A small multi-label audio tagger, trained from scratch: norm layernorm_no_bias, layers 8.
Rows from block 4 of a small multi-label audio tagger, named by matrix and row number. Rows with one number belong to one neuron. Each number is 128 + 24 x the weight over its row's rms, rounded and kept within 0 to 255. All counts start at 0.
After each neuron's rows are labels from the 100 clips, of 14848, where the neuron reaches its largest size: "lies over" is the class under the peak; "top examples" is what is common among them. Only what is clearly more common there than usual is listed. The data: single English command words and digits, spoken by a formant synthesiser in many voices. In brackets: how many of the 100.
# gate: MLP gate (model.blocks.4.mlp.gate.weight, 512x128), inputs 0-63
# fc1: MLP up (model.blocks.4.mlp.fc1.weight, 512x128), inputs 0-63
# fc2: MLP down (model.blocks.4.mlp.fc2.weight, 128x512, transposed), outputs 0-63

gate.435 [121 117 115  95 112  88  98 127 115  88 166 139 139 168 119 117 105 103 143  97  83 156 142 125 147  92 109  83 137 112 139 136 123  96 151 158 125 116 163 109 138  95 123  92 120 166  95 166 145 146 151 100 157  91 130 101 100 148  99 117 109 123 128 134]
fc1.435 [ 82 143 130 116 125 124 170 148 131 120 161 126 116 133 141 155 155 112 150 168 162 128 158 186 107 117  92 153 133 127 139 148 159 120 133  82 110 151 156  87 133 123 109 167 137 179 146 127 118 145 119 124 104 141 144 176 126 135 122 126 139 104  99 123]
fc2.435 [144 145 159 124  95  86 148 125 119 126 131 121 111 155 104 141 133 143 118 126 108  80 133 141 110 138 142 132 146 113 132 106 129 130 139 170  91 116 158 116 144 129 140 132 130 104  93 139 177 154 147 111 100 168 138  93 109  90  84 132 114 123 150 104]
lies over: /k/ (56)
top examples: /k/ (64); /æ/ (48); muffled (low-pass) (46); /b/ (32)

gate.363 [137 176 145 126  85 101  81 144 105  85 117  78 137 138 146 144  84 128  75  92 135 183 174 129 135 129 134 131 126 104 147 120 140 108 147 108 142 129 141 136 120 112  84 116 157 121 143 155 149 153 121 121 122 151 149 130 121 133 133 139 148 133 180  82]
fc1.363 [123 134  92 171 118 114 157 151 166 129 157 146 144 160 113 159 119  95 157 142 103 100  92 145 120  55 107  98 135 119 144  93 160 131 109 146 126 112 155  98  98 113 157 129 119 151 118 139 126  93 159 142 154 127 114 123 154 110 136 145 143 120 110 128]
fc2.363 [155 137 128 102 163  78 163 159 131 125 151  94 134 149 130 106 112 137 126 141 140 122 101 122  89 141 152 136 100 131 113 128 120  87 107 134 127 180  72 113 140 132 154 121 137 147 104  93 138 133 132  91 166 152 126 143 124 115 132 125 109 129 126 120]
lies over: /k/ (41); /m/ (32)
top examples: /m/ (42); /v/ (41); /j/ (41); /u/ (41)

gate.64 [ 93 111  94 116  64 116 136 165 122 100 119 146  98  97 134 121 139 127 113 104 131 156 115 119 130 159 147 166 133 102 122 108 141 138 133 138 103 108 154 131  90 172 125  96 143 141  80 168 131 152 128 135 114 112 133 171 145 140 107 134 134 108 116 101]
fc1.64 [114 126 112 104 139 131  99 109 172 168  96 106 139 118 106 142 120 129  99 117  81 155 132 133 117 114 121 139 117 151 120 184 117  96 166 163 149 116 148 144 135  94 122 136 133 103 146 173 161 166 108 109 132 146  91 125 109 127 139  87 157 115 165 120]
fc2.64 [104 106 135  61 131 148 107 113 119 141 144 170  98 124 110 139 135 107 143 159 128 112  89 150 120 165  98 137 144  83 159 114 118 129 128 134 159 135 115 159 128 105 100 116 137 121  98 163  73 118  89 111 121 111 116 107 145 131 139 135 176 136 161 112]
lies over: /p/ (97)
top examples: /p/ (97); /h/ (49); word: help (49); word: stop (28)

gate.106 [133 111 122 131 174 112 120 145 128  98 136 149 146 115  97 119 133 145 133 135  98 154  72 138 163 138 109 133 145  76 147  59 110 130  78 115 110 153 116 114 106 101 122 136 150 132 145 159 116 143 110 155 127 107 178 120 118 150 163 101 105 209 142 140]
fc1.106 [139 168 115 127 113 145 101 115 179 150 140 120  90 143 125 140 157  94 167 115 166 147 139 155 136  80 118 111 135 136 130 134 117 141 166 143 100  86 103 100 134 107 121 115 131 147 111 171 129 127 129 119 145 107 105 139  89 107 161  80  99 179 164 138]
fc2.106 [158 117 101 135 110  96 130 122 129 162 113 134 132 107 170 148 119 117 110 140 125 153 188  85 103 102 144 144 116 110 112 118 142 130 102  87 142 132 149 137 149 145 116 156  68 163 133 132 135 108 113 145 160 115 148 132 124 144 155  89 161  81  90 125]
lies over: /p/ (51); /t/ (28)
top examples: /p/ (66); /ɔ/ (63); /z/ (52); word: pause (52)

gate.67 [ 88 140 140  85 133 155 134 141 166 111  98 127 133 125 123 166 108 106 120 105 124 139 101 138 103 162 145 109 130  98 152 118 140 140 160 141 140 113 164 138  81 138 105  94 112 142 149 141 110 178 123 129 138 138  98 154 109  92 142 110 128 179 186 111]
fc1.67 [141 103 119 121 145 173 134 135 161 103  78 121 136 110 114 100 113 139  85 109 145  92 108 114 125 141 123  97 142 134 187 136 100 162  97 111 152 102  99 141 182  86 147 122  96 120 107 100 134 105  87 134 121 111 132  88 137  98 160 154 117 131  94 159]
fc2.67 [ 74 131 122 162 118 138 107 128 115 144 146 132 116 136  97 137 153 132 149 168 142  91 124  90 130 138  92 154 135 188  79 109 154 147  91 177 114 120 104 124 115 128 126 153 170 144 114 130 162 171 113 121 121 108 137  98  65 168 150 128 147 111 106 132]
lies over: /p/ (92)
top examples: /p/ (92); /h/ (39); word: help (39); word: stop (35)

gate.141 [ 96 121 182  85  74 118  92  93 156  89 163 138 134 132 113 107 133 112 160 136 144 119 119 127 178 125 102 148 140  97 140 126 113 150 116 130 129 146 137 117 135 162 131  96  92 140 131 139 122 146 131 110 109 165 106 141 134  93 139 115 167  85 166 132]
fc1.141 [ 84 119 114 133 111 105 119 117 170 160  78 139 101 152 112 141  89 133 117 156 147 131 143 128  89 164 169 130 119 114 102 146 150 154 146 135 170 147  98 149 102 106 137 120 150 105 123 148 150 119 149 168  97 131 122 108 116 179 113 126 123 139 135 119]
fc2.141 [139 124 117  92  87 153  89 141 121 102 110 101 118  72 102 139  97 111 143  97 110 162  58 134 108 138  86 130 145  94 137 100 125 103 115 151  85 147 164 122 148 129 114 111 158 153 101  75 134  93 130 147 141 111 123 160 101 130 134 102 141 161 140 109]
lies over: /p/ (74)
top examples: /p/ (76); word: stop (32); /h/ (27); word: help (27)

gate.509 [144 158 153  84 146 167 120 155 116 121 117 119 130 125 116 164 102 122 128 149 153 144 144 149 134 171 117 122 120 127 102 136 172 129  90 149 142 106 140 112 123 105  81 116 148 121 148 123 125 165 142 145  82 120 127 149 108 142  93 133 129 111 123 119]
fc1.509 [155 125 118  92 148 115 108  98 119 108  94 109 155 179 134 134 150 128 134 133 135  77  94 110 110 108  70 130 109 138 102 139 132 159 149 100 105 147 170 114 118 111 129  55 188 126 143 139 110 165 107 126 132 137 118 110 148 112 126 161 153 119 154 130]
fc2.509 [157 131 127  87 147 126  85 125 145 162 111 131 124 105 117  79 130 160 138 132 117 148 121 104 103 127 154 126 133 134 193 118 123 144 108 131  93 137  96 117 141 145 133 159 154 128 119 190  99 168 109 109 132 142 145 143  85 150 107 116  89 125 118 135]
lies over: /aɪ/ (43)
top examples: clipping (74); voice: child-like voice (57); /aɪ/ (43); muffled (low-pass) (42)

gate.152 [138 140 139 110 101 143 135 145 131 130 139 107 137 115 115  78 134 106  76 139 129 153 143 140 148 112 128 149 115 175 176 162 165 135 137 160 107 152  97 149 182 117 149 126 135 127 133 111 128 148 133  83 133 110 113 111 123 156 107 152 127 137 150 104]
fc1.152 [147 163 145 142 124 120 141 100 103 142 109 106 126 127 148 130 107  93 109 128 127 117 135 125 122  99 124 156 127 131 175 113 116 157  88 107 104 112 127 157 143 124 147 120 129 154 136 124 122 189 171 104 125 106  85 148 140 112 200 190 147 115 148 124]
fc2.152 [ 99 100 120 135  91 104 134 173 140 104 105  83 158 100 123 124 100 163 116 111 142 169 162 147 118 122 184 104 115 170 105 127 142 167 130 150 151  96 130 129 121 116 169 169 130 135  86 111 115 125 102 121 133  86 138 168 194 111 137 113 123 126 110 170]
lies over: /p/ (44)
top examples: /p/ (69); /ʊ/ (60); /ʃ/ (60); word: push (60)

gate.308 [141 158 136 113 120 148 129 158 112 149 146 148 151 103 158 163 124 138 141 158 152 140 111  83 110 136 116 171 146 169 117 147 116 148 108  92 113 184 144 161 108 184 123 116 122 175 140 139 151 173 109 123  94 151 168 133 122  83 108 123 132 120 138  85]
fc1.308 [112 172 146 115 155 118 163 115 157 154 143 115 127  97 127  86 129  90 113 157 109 135 132 139 136 131 134 115 101 156 146 130 129 129  80 159 157 111 124 102 138 135 138 105 140 142  94 115 132  76 160 106 125 114 107  97 141 120 131 117 151 122 144 191]
fc2.308 [136 114 147 118 106 135 113 188 126 113 130 150 122 138 142 122 138 127 122 101 118 123 141 132 127 130 223 157 102 113 121 141 116 152 108 122 151 135 110 147 117 158 140 103 130 109 126 141 130 128 138 127 111  72  79 100 103 153 108 123 161 115 130 128]
lies over: /aɪ/ (34)
top examples: /t/ (98); /ɹ/ (95); /aɪ/ (49); word: right (45)

gate.168 [105 138 112 121  81 129 102 126 120 120 119 126 139 128 105 131 122 110 113 144 121 128 123 126 106 135 143 141 118 112 132 147 158 156 178 107 128 158 117 104 100 152 119  71 141 144 163 146 148 130 110 141 123 152 152 125 108 113 135 136 136 166 145 139]
fc1.168 [105 145 156 157 171 113 127 125 129 122 147 140 127 101 105 136 139 122 138 135 135 110 102 143 130 104 144 154 133 100  95 138 133  84 138 124  81 156 133 161 128 132 146 158  45 146 122 132 112 112 140 140  92  82  98 119 149 162 161 147 126 122  96 166]
fc2.168 [112 116 113 161 116 150 144 137 102 142 143 133 203  99 151 114 144 167 145 141 189 140 129 113 169 159 105 120 138 152 122 114 123 138 165 142 119 118 147 172 132 144 124 119 110 151 143 151 131 117 168 177 163 141 172 113 179 123 128 126 116 126 115 107]
lies over: /p/ (99)
top examples: /p/ (100); voice: child-like voice (52); /ɑ/ (44); /s/ (44)

gate.150 [131 120 114 127 101 123 115 142 124 124 112 116  93 137 135 121 179  99 131 123 125  82 170 116 129 119 119 109 141 147 133 196 107 125 150 118 132 120 131 160 114 143 133 137 138 138 128 138 139 170 141  91 111 161 131 189 110 163 109 122 132  71 145 132]
fc1.150 [101  87 145 122 103 118 164 140 119 147 130 140 137 105 144 105 134 120 140 115 110 115 126 100 158 160 109 112 121 157 149  83 136 129  84 115 121 102 121 150  96  98 145 155 146 163 168 141 134 121 157  90 169 106 110  93 146 141 113 151 129  69 153 140]
fc2.150 [144 125 145 134  56 135 114 141  99 113  80 121 109 199 162 143 127 116 142 120  94 148 156 110 121 132 107 102 142 123 146 129 132 137 107 104 168 116 164 169 139 142 145 144 119 144 109 142 131 108 159 127 137 104 147 130 116  99 123 101 103 110 154 136]
lies over: /aɪ/ (71)
top examples: /aɪ/ (75); voice: child-like voice (73); /v/ (31); /f/ (31)

gate.145 [122 121 129 150 117 151 112 108 145 122 162 162 129 134 132 108 108 136 102 108 177 116 124 146 161 140  98 191  84 142 106 125 123 138 147 153 147 151 151 155 191 115 142 145 140  80 124 147 146 143 167 143 115  75 168 142  94 124 134 113 152 137 115 111]
fc1.145 [ 83 139 136  78 108 100 139 113 104 105 143 149 143 151  93 139 120 164 111 103 131 146 120 159 145 140 132 141 121 153 118 100 142 140 147 107 151 126  94 118 165 119 110 165 163 142 128 156 118 143 145 157  67 110 109 143  93 110 125 147 124 144 156 105]
fc2.145 [147 120 144 145 166 104 132  69 107 135 130 118 152 121 109  83 130  94 117 126 104 122 120 117 117 122 130 164 107 123 136 132 123 161 170 133 120 109 124 122 156 133 141 143 117 143 117 126 125 119 131 152 142 107 125 160 142 166 122  93 109 156 123 132]
lies over: /k/ (66)
top examples: /k/ (75); /l/ (75); /ɔ/ (69); word: call (69)

gate.223 [157 133 120 142 156 130  95 104 147  96 137 106  99 132 140 101 131 119 131 117 129 109 120 125 151  92 131 143 138 116 141 115 121 129 141 119  87 128  99 119  96 116 112 138 122 170 107 102 135 134 126  36 128 135 111 126  96 113 119 170 134 133 142 131]
fc1.223 [153 100 143  81 161 139 146 155 112  94 141 119 106 126 132 101 132 129 157 112 161 117  88 119 134 112 124 150 133 107  95 133 126  77 139 137  74 119 104  97 131 152 143 131 108 108 133 126 150 138 142 102  99 126 129 114 160 120 151 117 167 150 151 161]
fc2.223 [140 132 125 116 122 132 151 118 124 106 115 177  83 117 143 126 124 107 128 172 179 105 145 129  96 165  85 129 129 144 134 118 111 143 111 108  87 176 117 174 110 111 140 136 122 110 108 142 140 137 136 157 127 127  99 117 112 102  94  82 128 146  93 122]
lies over: /k/ (26)
top examples: reverberation (89); voice: deep voice (60); /k/ (46); /s/ (43)

gate.379 [ 83 113 115 111 110 113 123 153 134 133 110 159 133 130 132 110  65  88 133  90 113 174 123 131  94 145  97 145 133  90 111 106 146 145 151 125 119 109 113 144 186 130 132 129 132 104 132 117 139 100 121  77 103 170 147  89 129 124 120 117 111 144 120 156]
fc1.379 [129 140 125 115 136 155 122 127 147 186 149 145 152 121 153 154 140  38 102 124  90 158 126 122 118 103 141 113  98 190  96 142 148 137 108 173 134 130 145 156 170 147 109 115  87 111 151 139 132 104  75 158  95 108 147 160 135 141 182  92 103 140 118 157]
fc2.379 [157 129 156 117 133 158 108 100 106  99 171 129 121  91 125 113 166 174  97 157 114  81 153 150 121 123 129 120 123 149 125 161 164 128 172 112 176 113  77 133  92 114 142  63  93 113 162  87 136 131 139  98 125 153 162 124 167 129 114 110 118 118 139 138]
lies over: /k/ (25)
top examples: /oʊ/ (39)